From a checkpoint of a small sound classifier.
Model: log mel input, norm layernorm, layers 8, width 384.
Training: 7200 steps, held-out accuracy 98%.
Rows from block 3 of a small sound classifier, named by matrix and row number. Rows with one number belong to one neuron. Each number is 500 + 50 x the weight over its row's rms, rounded and kept within 0 to 999. All counts start at 0. Numbers have three digits each.
After each neuron's rows are labels from the 100 clips, of 14976, where the neuron reaches its highest value: "top examples" is what is common among them. Only what is clearly more common there than usual is listed. The data: struck, bounced, scraped and rolled objects made by modal synthesis.
# fc1: MLP up (model.blocks.3.mlp.fc1.weight, 2304x384), inputs 288-383
# fc2: MLP down (model.blocks.3.mlp.fc2.weight, 384x2304, transposed), outputs 288-383

fc1.428:500500440500500500452580592415500569374500500500500405500500397500500500595500411583500500500436500500500500500500500577445500500500429500500500500500663500500500500500500500500398500500500500435500500500500593552500500500500500421500500500500500500603500388500500500500427500563440500500
fc2.428:500500564500500500500385500500500500500560500500500500500500500500500500500500500549500624500500583570500500500394500500500500500500500500580500500500500500500500500500500500500500500408500500500500500500500500500500500500500589403594500500500625500398500636500500500500583500525500500500
top examples: hard striker; small; bar

fc1.0:500595500578500436418500500500500500426424557500500500500500500500428577500500500556430409500500500591420402426500500500500500430500500417354500500500500425500500500363581500500443500588500500500598500500500500500579583500500500319500500411500500620366500500500566500500574600500431500500
fc2.0:500552500500500500500500445583500500587593500581500500460500592569575500500500500500500500500500500500500591500500500500500546500658500583576500500500593611500500500551500500500500500412500500500500500500628608500500500360500500500649444500500500500500500564500500432356394500500500500373
top examples: mains hum; membrane; shape: clamped rod

fc1.332:500647500500500500361500500500500500500422500500439500500500500615500369500500500500500431500500500500500500500500375500500500500500500500500500500500500415500500500500500500379430404565500500419500500500500611500500500500500562443500500500500500500500500500667500500500500500500426500553
fc2.332:500500500421500500554500500500500500653402500500500500587500500449500500500571500372567439500574500413500663500427500586441500500500500500555500500500500500500455500500500500500581500500500500500500500500618500500500500500500500500500442500500500446500500606500500500338334437500560500402
top examples: large; square plate

fc1.293:405575500500600402500500450500500440500372500500573500500500500500500500500339500500432382588500382374570500500500500500500500455423500500500500500500543569394500500500500500439615500500500500500500427408500500500557500500500500500586500500500500500500585500500500373500500500500426577569
fc2.293:649500500427500540402457500562500500500554500500500500500500500547500422556571500566500500384529500500425500332561404500500500581590547449500552500500500500500500500500500500500370500461500536487500542567500463500540500537500633416443500500500500500374500500628446582500500500500451447500
top examples: rolling; clipping; text has "clipped"

fc1.35:500500500599500407500500578500304500554500419579405500500500500500613439500410573500500500563500500500500500500548500500587412548500394500500556388500500500544500500500500500588581604578558500500500406500500500500500500500500500500500500500500500500500500500500589500500500500500500500500
fc2.35:500500548500500500563500393500500500606594439500500500500500562500467500500500500500500500500500627500500500432402500607500500428500500552500441420500500500500500500434500500500500500441500500604566455500500562500500339455500500500500500500500624549422500500500500586500500362424582420441
top examples: rolling; wood-like damping

fc1.729:552549500563500500367500500611500500500429577566383541500500437500500431500589500500547500616412562574430500500500500500500500555500573500456500500500500500500500500580500500500500500500500500500500500500500682500426548500500559500585500500500500500457500500656500500558413633500500381500
fc2.729:500389500555500500500500577550500445390410604617500561500500441500500560500500403542500500558534566500400385417441370500571500544457500500500500545500500428500446500531500500500500500500500500344500500500500500437500573465500565549413555500500500500529472440500500500551621500500444500635
top examples: one hit; ceramic-like damping

fc1.709:500500547449544500558500500585500500605500367500500500500500500500672325500500500575500500603500500500500439500380500500597500410500500447500500500500500355500500500500419430500605655500500382500500500500546441561500500500554500500637500500500561500500500444500590420500388500500500500500
fc2.709:500500500567500500500461500500412500500500429500472500573500555500500565570500561593500500500500559500412557500413500647500592444500426500500500463640551500562500500500500500500500583500500500542500500500500500596500500471581576407500500500500577533391425500500548500500500444500500438500
top examples: wood-like damping; rolling; action: scraping

fc1.501:416588555500500447500500500500442500565500566500500500429500500500500500500500500402395412500500500500448500500500500552500500500500580500500500500500500500569500500500500658500500500552638500427500586444500594500500500500570500419500500500500500500500500500593500442500500500500500500500
fc2.501:550500500500500399500500407500438500500456500541500500500500500500500500500500500500500500500500500455500500500500500500382569548500500500500500596579500500471500500500500500500500500346500588500500500500569500500500384439591580539441500500500583500375500433500550500378500500606500433500
top examples: striker: soft; rubber-like damping; bouncing

fc1.550:500628500500500500500571500435623500571616576500405430500605596557500500500500500500437500500500500500500500500427568500500586363591617500452500500500500500500500425500500500500500500500500500500500500500500574563500500500500500500570500427500417500500500500585563500500442630500500435500
fc2.550:600638500500500382500500500636500356500500361500407500339500500500635500500410351500500583500500500416500500434461500434500500500500445500340393500500395500500500500500423500566500500500566500422500404500500500500500500500500563500500500400500500500500500500500500500500500500618500500500
top examples: clamped rod; large

fc1.268:564582500581500500500500500500440620500500500500500500500500579500500500500500566500500500573500427500500500500500500500500500593500568500500500500500647500567583500500500500500500500500500417442500500500500500500553553500500500500439414583412500500500500500500500543612351500413500500500
fc2.268:345500500621500500500500500500500500650500396500500500500500548523500597500366500500500545633369500500500500500500500500500500427500500500500500500500500500500500500458500612500500500500500500500500500500391500500500500500500500500626500500500500500500500500500500500500500500405500500500
top examples: one hit; text has "noise"; rumble

fc1.707:500500500618500500500500500500500500500500412572379595500500622500500500617403500500500443500500500421500425419440500571614500500500400437500500500500500500440548500388500500572500626500500500500572500423597500500500500500500500405500500412500404500500437405574577500581500500500500500500
fc2.707:500585500618423500500500500500500500500412500591500500500500500435500361500500449416500282649385500500500500500500403500500500500500500500500500410500500500610500500500500500443638500500535500500500500500500581500433590500500500500500500500401500500500500500500500500500365500500500500418
top examples: repeated hits; plastic-like damping

fc1.171:389500500634500425500500500588585500500442500500500500578500500570559500448345500500500372500441426500500500591500500500500443418500500500500448500336500500500500500500500500500582500500608500500500500370500602576500500500500448500632500565500500500500500500500500500500500500500387500500
fc2.171:500447528350435563429546500500457500500500500413557500500500500471444500500583617500403500436500422536573500500626500500500500571500500500449662500500500500543500500500558426395500500627404500437453500500500433600642500531500500591444443500556500500467564445576403500557500500411546550500
top examples: rubber-like damping; large; clipping

fc1.540:500548500500617500500500359500500638500500568500500500428609558416500613500500500376500500500500500500361500500500438554564500500359500500500500564590567500500500578450500500416500562500500500500445500557500500500500500500452500500500500439500500500500500500500556500500565574419396500500
fc2.540:421500500500500500500500500551636538500683500500500406357500451500500639447500419500460500500500436500410500500500500406500545500500500395500416500472500500436553500585500500500500500500500426567500565441558500439500500564500500450500500440500500500556441387500463396500573525549401631478
top examples: clamped rod; small

fc1.747:500564500586500500592500500569417500500500406500416500500500500500500500596390500500500408500500569398500500500500500550568500433500500421500500500500500384438500409500500500500500500500500500500554500500412416557564500564500500401500500377500500500500500500500592500500500500605500500446
fc2.747:500500500500500542500500427500500500422500500500500500500500461500337500500500609500500442500500500500500500500500446500500595500395500500500500500580417500418535500500500500451500500500500500500500500500500395500592387672500500500500500500556500500500500500500500500500500500500500500500
top examples: large; hard striker; shape: string

fc1.489:603500407500500436381500500500500500377500580500431431421500500500500549587500500500500402500576500439412500500500500500556548563500500406500500584500569500424500589406500500500442500500500500500500430500500500500544594500500500500500500500414500500500500500500500500584500547500500554500
fc2.489:500500445626500500500500500500429583500500500689500568500500589500570500500500433443649439566421586413500500500500429554500500500565500577500500440433550500569500500560500500429500443435500500435551566500564556500500624378500605500551500500397500546500500573500500500500500500500500500500
top examples: clamped rod; thin (high-pass)

fc1.766:500603500500500500500500500594500500565500427500500500423421611602500653500417500500424500500500500500500500500428500500500500500500500500415500500500500431500614500381500500500500500500573500500500500500500500500430500437500500393500500500500500612500500500617584400500405605500500605500
fc2.766:500500689420500500500500500500500500500500569566562500500443500383500500458577500500500388500604408427500500500500500500434500500500500368500500500500500500500500605577500418417500500500500500500500597500500500500500500500500500500596500564500666500500601500338500500500430500613500500500
top examples: wood-like damping; small; action: rolling

fc1.333:500500500500500500427500500400429500416500500569400394500416500500500556573406439500500500500581500500609500500500500500500500500395500339597592500500500458500500500500500500500430572500500500436500500500581500500500500500500500500500409500500388500500652404500500500500500500500352500500
fc2.333:500500500500661500500315500500500500500596500500500500500500500592500413587500500500500635500438500643500500500500376500435606500609500500597500500500500500500500500500385500500500412417500500604500500500409500500500500500500500449500500688500500500429500500500500500500609445500500500500
top examples: hard striker; one hit

fc1.124:407500500500500367500587500500406500563500395570500500500500569500500576500355398615500500500411561391500500500500500548576500500500387500446438500500500440432500435438500500500500500500500500500589379500443613500434500548500500402500500500422500500500500500433580500500500500500432557500
fc2.124:383500500500500500500500500452500584454500611500500403465374500500500500500500583500500431457500358500500500500500500590500500500500500457500500500500500500396500623696627464458500500628500428423500500500500539500500452452500500500500408500500500500597500500500500500500429500500500564500
top examples: medium

fc1.518:500569500500500436500500611500410500500500500500500500455500590500500593575500500500500500500418500500500500500500500500500500500500414433500397500500500436500500500376500366553500500500500500500500410500500500500500500500500500394500500432390500500379417384587591500500500500500500500500
fc2.518:366500500500500417575500500553500500568436541545500500500500500434500545416500500500500500602500500466500500562423500500500500500412500468500500500500582500500425534603500500500589500430635406541500500433500500402500560540500500540500500574500592500567500500343532431500390443428556500500
top examples: wood-like damping; white noise

fc1.200:500500500660500500500500500500500500500500500500347500568574500500500611500438500500560500500500500500500500500500500500605500500500500500500500500500500500500500500500500500500500500500500416500500500500500500500500500500500500500500500500500500585500500500500599388607500500500500500588
fc2.200:553500500500500611500500500500500434360500500500500419500500500500500500500500398413500500500336500500500500450576500363597500587500500500500500500500452617424500441500500447500500500500500500500500500500500500500500500564390500500500500390500500500500500500500500500624500632500500500500
top examples: repeated hits; white noise

fc1.460:579444500500500500430500559500405500500500358500500500500500500606554421578500500438628500500567565415500400399500500500500500500500500500414500500570552500578500500381443500500500582500457653440500500500547500500418500500500606544500500500500500500407500500500500500500500500580402500500
fc2.460:500461500461500500457500500386626575500420419425500500561500500500500455592500532665500547500500500500588500451500500500500391500500500460629500500500500432426500500500500500500413500569500500538582582500500445517500466500500500500500467500500435589640562468500500500565500500500500500611
top examples: wood-like damping; white noise

fc1.1:551598500575500500389500500500500573500398561500500500500500500500500421582500500500500500500500412500500500500500389500500500500500500500418500500500500500500615437500500500500500433500500624500643500500500500581500500500342500500500500410500500581500500500583500500625500564500500417411
fc2.1:500574500500500500500452500500500500500500500636500500424500500443500500500500500387500500500500604393500604500392569500426598500500500500500500500500595500500438500500500500500566500397500500500500618436582500556500500500500500500563500567500500578383585566500500500385500500500500500500
top examples: medium; wood-like damping

fc1.95:500500500500422431500500500366500500500500500500424500500620500409500500500500447500604558437500500500500500441500500581500500439500442500500500564500500500445500564500581426432500500500500500546455500500500561564439500500500500500500347500500500500394458602615500548500391500436445500500
fc2.95:602500500441550435570545500605441449500619500500500500500432624500500536593467462435500530500555500544500500500500577500568500543500500581500439500555449534500500413431460500500500500462500550500527407619566500500573436418396500500593571398500566500403500623563500500438500500585500500380
top examples: clamped rod; white noise

fc1.715:421500500603500500500595500408500560500416500500500500500500607500609500500407500589500558422500500500500500500500453500381500411500500404500500500500563500419500500500500500500500585500603500577564500500429571500413500433444570342500500500500500500500500422500563407500416500428500500573
fc2.715:371500618500500500620500500409580500500596557500500500432418500500500500500500571500500500457592369500557573500500500500500500500500500424500500500500500500441500617604618412500458576555449377500500500500500500500500500500500500500500446500500575500500500500500500435500415500500500615500
top examples: striker: soft; muffled (low-pass)

fc1.216:625500500557500500500500636500500500500583550500450500500557567379500577594500429500500446500500500440588500500500500500500500500541500419419500500425500407582590500500500500603500500500500500500500500455575500500500500500500500446500428500452500745500569500500500500500500500641392500581
fc2.216:581465500556500500437500386500500500402500419568500393500500500500500500500500419500500556447500500500375377364500426500500500570500500500583392500500500500500500500500373500380500423500500583500500500500500500500500500500437586559500500500500500592500435500500500500500500500500421500500
top examples: wood-like damping; action: bouncing; membrane

fc1.352:500500500500500500500500578500562500621500442500500500500500594500585592500449500389500500500500500500500500377500500500500500500500416500575440500500500602500500500500500500500590500500563463500653385500589500500500500500500600500500403500500500500559500500500610500500500500500500500500
fc2.352:500594500573360579500500500565500500630500568500385500500500413385500500419500449353600500616574500500500500500392500500500500500500500500500500500402500500500500598500500500500590500500500500500500500410500500500500574581500416500550500628500596500500500500377500572500500500500500500425
top examples: small; rubber-like damping; material: plastic

fc1.698:500500500500500500500500599500500576500500500500500500500500500500564500559500500500453500500500500500500500406588430594563500500500500500500500500457500500387500500429500500500577603500500500500552412500570595500415567500500590352500408500500500500500500436500562415500407500500429500500
fc2.698:363500570500500500536414415500500500500500500500500500500500500500500387500500500500500500500500500611561500500500366500500593500500569571554500500500500500500500577569500433402500500500500500500445500500579500649500500500500500500500346570500500500500607500500500500500359500500581500500
top examples: rubber-like damping; rolling

fc1.739:641500500500500500500578608585408500500500500500500500500500500500566500500398500500500350500500596500500500391458500500589500500500500500500618500500500500500500500500500500500500500593500500500500500357636500500500500381500590500500500500613500596428500500500651396500500500500500500500
fc2.739:500500500577500500500500422500500431387500500500500500500500500346377500500500500500500500500500560500500427500469500500500500500500441500500447500500500500500500605500500579500500394500420500500391423500500500500500500500500500633500500500500500573500500590555500500500439500500500500500
top examples: wood-like damping; scraping

fc1.264:500621500500500500566500500500401609500433500500419500500500604500500597500414500500500500500500426500500500418500500602500500500500500424500500500500604500500500500500500417500500433500500633433577500500500500500572577500500500400500500405500500500408500590500500500602500500500500500414
fc2.264:500635500500500500500500397500500646500500500500500500500500500500500500500500500500500500500500500500500500500500500500500500500500500500500500500500500500500500500400500500500500500500500500500500500500407500500500500500500500500500500500500500500500500500500500628500500500500500500500
top examples: mains hum; shape: clamped rod

fc1.67:500500568589500500500439568500500500500406500573396500592500500500500606500419422500584500500500500500500420500500500500500563500500500437453500500500571500500500500500500500500592500500500500423500500404562500500500559415431426500500500500500500500500500500500619500500500600500500578500
fc2.67:500569500500500673500400500500500500500500500500500500553500500500500500500500500500500500500500583500500578500500500603500597500500500500500500429500605587430425500441500500500500500426500500598581500572500589500500500500500500500559500500386500421500500500500500604500568386500500423424
top examples: repeated hits; text has "noise"; rumble

fc1.355:500500500500500500500422500500500546500450597580398500500500500500500500606500577540435363500592500500553500500562405500450500570500553423500600583435578440500500561500552500415500500500500462500500599369600500624500573500406551500500500500623416594460558422500500500500408500500388500570
fc2.355:500410546573500554468500500427500566438500500500500500465419627582500556554500500605500500382500500500500500410535440463500466500500551380500542500429533500401500536500555500500389552444500444500533500500500500500500568500500580428415500421500440537453500411588451466587500500500453443594
top examples: one hit; white noise

fc1.563:500500450500500444500430500500388398500500301500595500500427500500623500500399381500500500500316642500500500560500500592500500500500391500500500425445500500430500500500500500500589500500500500500500500500500626500400500500500500419500500500500500500500500500500500338500500500611570500500
fc2.563:423500500534599500500430500500471500556500500500500500500500538500500582541500585500500500500562457500441500594394549571543500417447500500500500438500500411500500500601577500500500500566567427500500454500500569500500500500500500435642500500549500500641500500375500565500500447500500500500
top examples: medium; striker: hard; steel-like damping

fc1.663:500638500500500500392500410588500500500500500500500364500500424500588500500500500500500500609500500500500500500567500500500500500500500399500548500500605500500500500500500427500500500500438500500570500500600500500500500500500500500500500500500500555500626500590500500500500500500500500500
fc2.663:528500500500500500500500500500333500500500391500500500500500500500500500500500500500336500427500500412500624500500500500500645500500500500500500645500500389402500500446500500500500662500500500500500428500500500500410571500500500500500500500500500500500569500500500500500500500500500500500
top examples: one hit; hard striker

fc1.664:500500500561500418500500500500500500595500370500500586500500692500648500646500500500500500500500500500500436408500500500500500441500500449500500500500608500500500500500500500500500500410500500500500500390500500500500500500574500500500410500500500500500500384500753500500500411500500570645
fc2.664:500500435446441500500585500445500500454456500533500500500500312500440371500500500422500418500472500415640500500575414500425500543500500500406500588500500538500500500545500500429546447500537553465500500500500559558452500500442500500500439439500468411631500500500391549500500455547478500554
top examples: repeated hits; clipping; text has "clipped"

fc1.102:500500500500500500500500500500500500500500385500362500500500500614500500500373500617500500500500500391500500414500418500500500500500410500500500500615500500500500500402500500579500500500500500500500500500500500500412500500500500500500500500500500584500500363500669500570500500380350500602
fc2.102:500609500500500500500500500500500500500500500500500500500500318434500352400572500361500316648500500500500500500500383500500500500500500500500500500500500500650500500500500500500597500500500500500500500500500608500500500500500500500500500500404500500554500500436500500500500500500500500500
top examples: repeated hits; plastic-like damping

fc1.694:500500500500619500371500500604559606500500500585500500351500570500500570500500570539365409500553550500500560500500500600446674500657500423558500500500669500500500500443500500500500500500500434500500500350621500500500580500500500446616500500500500648500500500500500414500407500500500500500
fc2.694:466500500536557500564500500500500541500500500620500641500500578500500500500500500500500500455500500500441500500500372543459500470551500500500500500384500564393427500593500500500500421447558500380592402500549622500500500455500621423656500500500500500500500573500500439500500442500425500620
top examples: white noise; material: plastic; pink noise

fc1.702:500621500500408500419500569500500500500500500500500500500500649500500500500500500558578500500500500421414500500500500500500500500500500500500500500585500500349500500313500500500402500500500500500500500500573500500500500500500500369500500500422500500401390500500596500500500409500500500500
fc2.702:500500500420552500559500500500500500582500500500636500500500500500500500374573500500500500500500500500500500570437500500386500500500500500500500500500500500500500566500500500500500500500500500612500619500500500435500500500500500500500500615500500411622500500500500427373375450500600500330
top examples: small; wood-like damping; material: plastic

fc1.546:500541449582500425500500500500500500608500388500500500500500646500590500500354500418500500500500500500500500500500500500500500500500500500500500500451500559500551387404500379500500500428587500500500500500500500500432500500500500500500500575500500500417567421500578400648500500397500500500
fc2.546:500500500500414500437500500500412569500500500500500500500384500500500500500500500500500425586403500500500500500500500500500571500416500500411500500500500500582500500500500402500571562500433500500500500426500596440500580500500500500500500597500500500407500500500500500558420591500598431500
top examples: repeated hits; text has "noise"; material: plastic

fc1.116:577647500500500500500500500576500500500500500500404344500500500500500500500500500500500500500500500500363500500593500500500587581435500500500500500500500500500500500358500438500500500500435500500500416500500500635416500500500500500500500500500500500500500500500500593500500500500381500500
fc2.116:594631500436500380500500500596500346500388500500500500500500388500500500500500408428500500500500602396500500500441438500400500500500500500500500500500500500500500500500500636500500419393500500434500500500500500500500500500425500500500500500390500413500500500500500500347500500500500500500
top examples: hard striker; ring; material: steel

fc1.109:605500549500500557371500599500431500424327543500447500615422500597500500500500573500500500500500500426500500500500406607500500500500500500500500500608562500500500500500500500500422500500500500500575500601500500500500500500372587500500449500500500500500500613589500550648500500645500500576
fc2.109:413500500500469500500535541500500639500353500500500500620500500500605500576500536525537535500576438500574500500471435598500433457500500456500500500555500500395500500500500446540500500500601474500609481500579570500500419461500500500500451500576500500535500456500417500617458453581453500550
top examples: square plate

fc1.412:570606500590556500439500582576500500500500500500395500500500500449604563500500356500500424500500500500500500500500500549500500500574500500500435500500500414500500602401500500407500500500500500391625500500500500500429500430500500500500500426500500567421500500500566500599500597500421500500
fc2.412:500500417608500500500500500500500564500500500644500500500500500500500500500500403422500412500500500411403500500500385500443500500500500500500500500500500500570500500500500500403500500500500642500500500444500500500394576500500604500592500500500423594500500500500500500500500500500500500606
top examples: mains hum; membrane; thin (high-pass)

fc1.457:500500500500500436500500500601500500584500500500316439407563614423500500500500500500500500500410565500500500500500500500500500500603500405378500420500500422500500500339500500420500500500427500500640446500500500500500500500500500500500500500500500500377500500500628500500408500500433500500
fc2.457:500500500500500500500500500500500500500324500500500500500500500500500500500366500366500500631500500406500500500500500500500647500500500500500500500500500500500500500433420500500500500500500500500500500307500500500500500500500500500500500500500500500500500500415500500500500629422500500500
top examples: mains hum; clamped rod

fc1.34:500603396624500500500433439582500500500500500500500500500575500500500500615399500500500500577500500328500500500429500500500553500500500438500500500500577500500500500500500500500500500500500500500500500425634500560500500582500554500500401500500500500500500500562500500569500500500416500416
fc2.34:500500500659500500500500500500500500500500500500436635500608500500500500500500500500654500672500500500500500500500500500500500500500500500500500500500500500500500500358500500500500500500500500500500500339500500346500500500500500500610500500407500500500500500500590500500500639500500500500
top examples: mains hum; shape: membrane

fc1.592:500611500565500500576500500585500434500420500500445500500599500430571500500500500437500440624500500576500500598500500500500500411576500500402430454433500500500500405442500605500618566500500500500500553500429500413500500500439407431500500500500500500500500500500565500579440500574500500430
fc2.592:500500442447500565449500410390407551500541500500400422596500444500366456500556614457500447435445460500552500538589500555500500434500500500418545500546500531500500564500592500447500418531382500500554500500500500500500500515500425500420397500500447500537452500500500559500500416500469500500
top examples: hard striker; scraping; shape: ring

fc1.157:500500581500581382500352500596500500570500500500500500408500500500500414573500500558355500500500596500385500500500500500500500500500500500500500376500599446500500596418500500589500500500500500500500500373552500585500500500500500326500500500500500550409500500500500500500500562500439500500
fc2.157:500500500500500500500500500500500500500408500500573625500500500500500376500500500500407500500500500500500500500500500593500500500305408673500500500500586500500500500500500500500553500500458608500500500500500500500500349398500500500591500500593500500500600500500500500500500500500592500500
top examples: wood-like damping; scraping; shape: round plate

fc1.414:421500500500500446500500403392500561500500500593500500500579500500500500500500500500500500500500500500418418500555500500429433500500423420500500500560500500402500500451500500567500500500500500500589500500500635500500437500500454500500500588500500500500500500561611500500390500424418500500
fc2.414:500588500433424405633591579552500439500628423500500500500500500410581596500500369461500606500500446500528500500500552437586500500500500500500448500500382500613533500445500500500500500500360500500500442500565500500500455500500500431500607400500500500500500601500500500462500500578500597441
top examples: clamped rod; white noise

fc1.498:500570397561500500442500500500432500419500421500500500500500565500500559500500500500500440577500500500500575441500500500631592500500435500500500500500605405435500500433406438500500564556430500500500500500500500553552570500500450500500500500500500586500500500547566500564500593500432500500
fc2.498:500596500625500500409500500500500647577500500582500500500500579500500500500500500500500500608345500500500426500500500500500405500572500500414500500500581500593500500500500500500500500500500500500500500500500500500500500500500564500615500602403500500500500500500500588500500500500500500500
top examples: clamped rod; mains hum

fc1.410:500629500500382500500500500500500543500596442500406426500576500500604605500500500500600500500500500383500429500500500500500500500500500397500500500500500500500500500500596500500595500500442500500500500500500500500414500581579563500500500371500500500500500500500500500548587500628379571615
fc2.410:566500500500599500500500500500500397500330500500500500500500500318403500500555500369500500500500500353500500500500500500392580500500500500587500500500500500500379500500418500500500500398500500620500500500500354500500500500500500592360500602500612500500500500500500428432607500500500500500
top examples: rolling; clamped rod

fc1.708:500500439500500500369500427500500500500500500500399500500500579500500500571566552500568500500577500372500500500428402500500567387585500500500500500500606372500500630500500500500500606500500500500569500500500500551500500500556562424500500500500609591387440451500500500500500425500500500500
fc2.708:500378500500500581418500579399500500500500500500500438564500500500500500500608500577500555280500500376500560432500500500500500500500500417500589500500500500500500611556605500436348500500500500500500608500500500562408500500500500500500419500500457500500500364500412500500500391500476500644
top examples: white noise

fc1.340:500500500500500500393500436500404500400399500435500458577500500500500500587500500570500386500500500500500500500412500582500500438500500500500500425500500426500500500500453500500447500500381619500577558500500500500500500500396500500500428500500500554389500582393500500591553500555500500500
fc2.340:376633500468500500630500500500626500593568500413500386500500407500588500500500500500500575500500351500597500592500605417500538500548500500500410500500500500500500500500500500633500434500598408567500573500500500500500384547594426500449454500500375500500500526551500456500414440500500618435
top examples: square plate; scraping

fc1.283:407500500500500500500500500500500591500551500500429573500500500500500500449557500500500446500500500500428500500500599500500500500569500577500500429500500570565500500574500500415500553500436500500500500331500500402500601634500500500546500500500500500500500544398500500500500500390412500500
fc2.283:500500500500422500562409500500500435500458500464386500500408441466500465500613500607564500500565445500621599579570555388500500500500500500453581500500500413500500559500443500500500427500413500500431608500500420500528500500500464500406425567592436535426500621500500458500403431500500532500
top examples: small; closed tube

fc1.682:500500451588500394500500500428500500424500500586277443432588500500564500500433583563500500500500439500500500500500500500587557500500500405500500500500500435500610500568500500500500500500570426500500500437500500500604500500500430500500433500500500573500500422578574500500411584500500500500
fc2.682:500500500500500616434500413500500567600500500500500500500603584500500500500500500500602579500500500500500439500500500500500500402500500500500500443500500500568500500500500500500500454500500599500560500471500500453500500500500500500631563571500500500500500532445500587500500385418500500500
top examples: white noise; thin (high-pass)

fc1.64:409580500500441562500389500500500500450392500500409500602500500500586399563500500500584601500602500500500596500500500563500500500500500500500500500500550500446500500500500500500500500427500500500500548603500500605500500500419500500500386500554389500500562578500500593583414500500500563500
fc2.64:543476500500579481500500500551539463500616500500578500411548577500460593457413500454414428568500500500500395414472500461500500531500500604555414500441470500500598454452397570500500500500532572500500445457500500414540500500500469452500593430500623500459500464440598441407592568533500537410
top examples: square plate

fc1.128:500500500550500500500500554500500500592500500500500500500500644500449606500500500500500500445500382500500434500500500500500500500549500500500500500500574371347500608500436410500500500500500500500500462412500500500500500500500559433500500500500500653384595500500548400500500500500500595610
fc2.128:451444500500500500564500500500500461427500500500500544500500518500500432500424500439556500444500453500500500431526500500500500500500500568500447562500449614388417454500500500500500500452500581500500415607474500500500500500500543500500500414500463401609462500500418432500500500500459500500
top examples: repeated hits

fc1.481:500500500583500500439500500500500500410404392500500500500500588500620500500500500500394448566500442500500500500500500500500607500500390431500500500500582500500500500417500500446500600500500500435500500424562500500500500500411500500500500500500500565500607500500574407500403500355500500500
fc2.481:500500500634500500500500500500500594500406500500500500500500500500500582500500500417500405639500500500500363500500500500500500500500500500500500500500500500500500500448500500390500500500500500500500500500500500500500500500500500500597500500409500500500500500500500500500500576500500500500
top examples: clamped rod; glass-like damping

fc1.553:500500500500500621500500500500418500561500500500388500338585500500658500500500584406500599500500591500428500500500592500500549500500500500500500397500657500656500500500500561500500500500500500500500561500576586500500500500500596500500500568500360500500500500500500500500382500500437500500
fc2.553:500590500500500318500500500500500421500500500500500500500555407410500500500426500500500593500500550500500387500500603549500500500500500500500500500500500500500500500500500600500500500500500500500500500500556500617500439500614429543500500500500366566500538500604419533500500597500500606500
top examples: medium; closed tube

fc1.70:500604500500500420500500500500500500500500500500408383500500543500551500500500500500500427369500500337604500378500500500500500500500500346500500500500500500500500500500620500397500500500500500389500444500500500500500500500500500427500500418500500500500500500500566500404500500500381500602
fc2.70:500439500433500500500500500500590500500500500500626562423500449436500349500500411500398500500500500500669500500500383500500500500500500500500500500500500500500500500500500500500500604500500500622500578500500369369500500587500352500500500500500500500500583500500500452500500500500500500385
top examples: medium; bouncing; membrane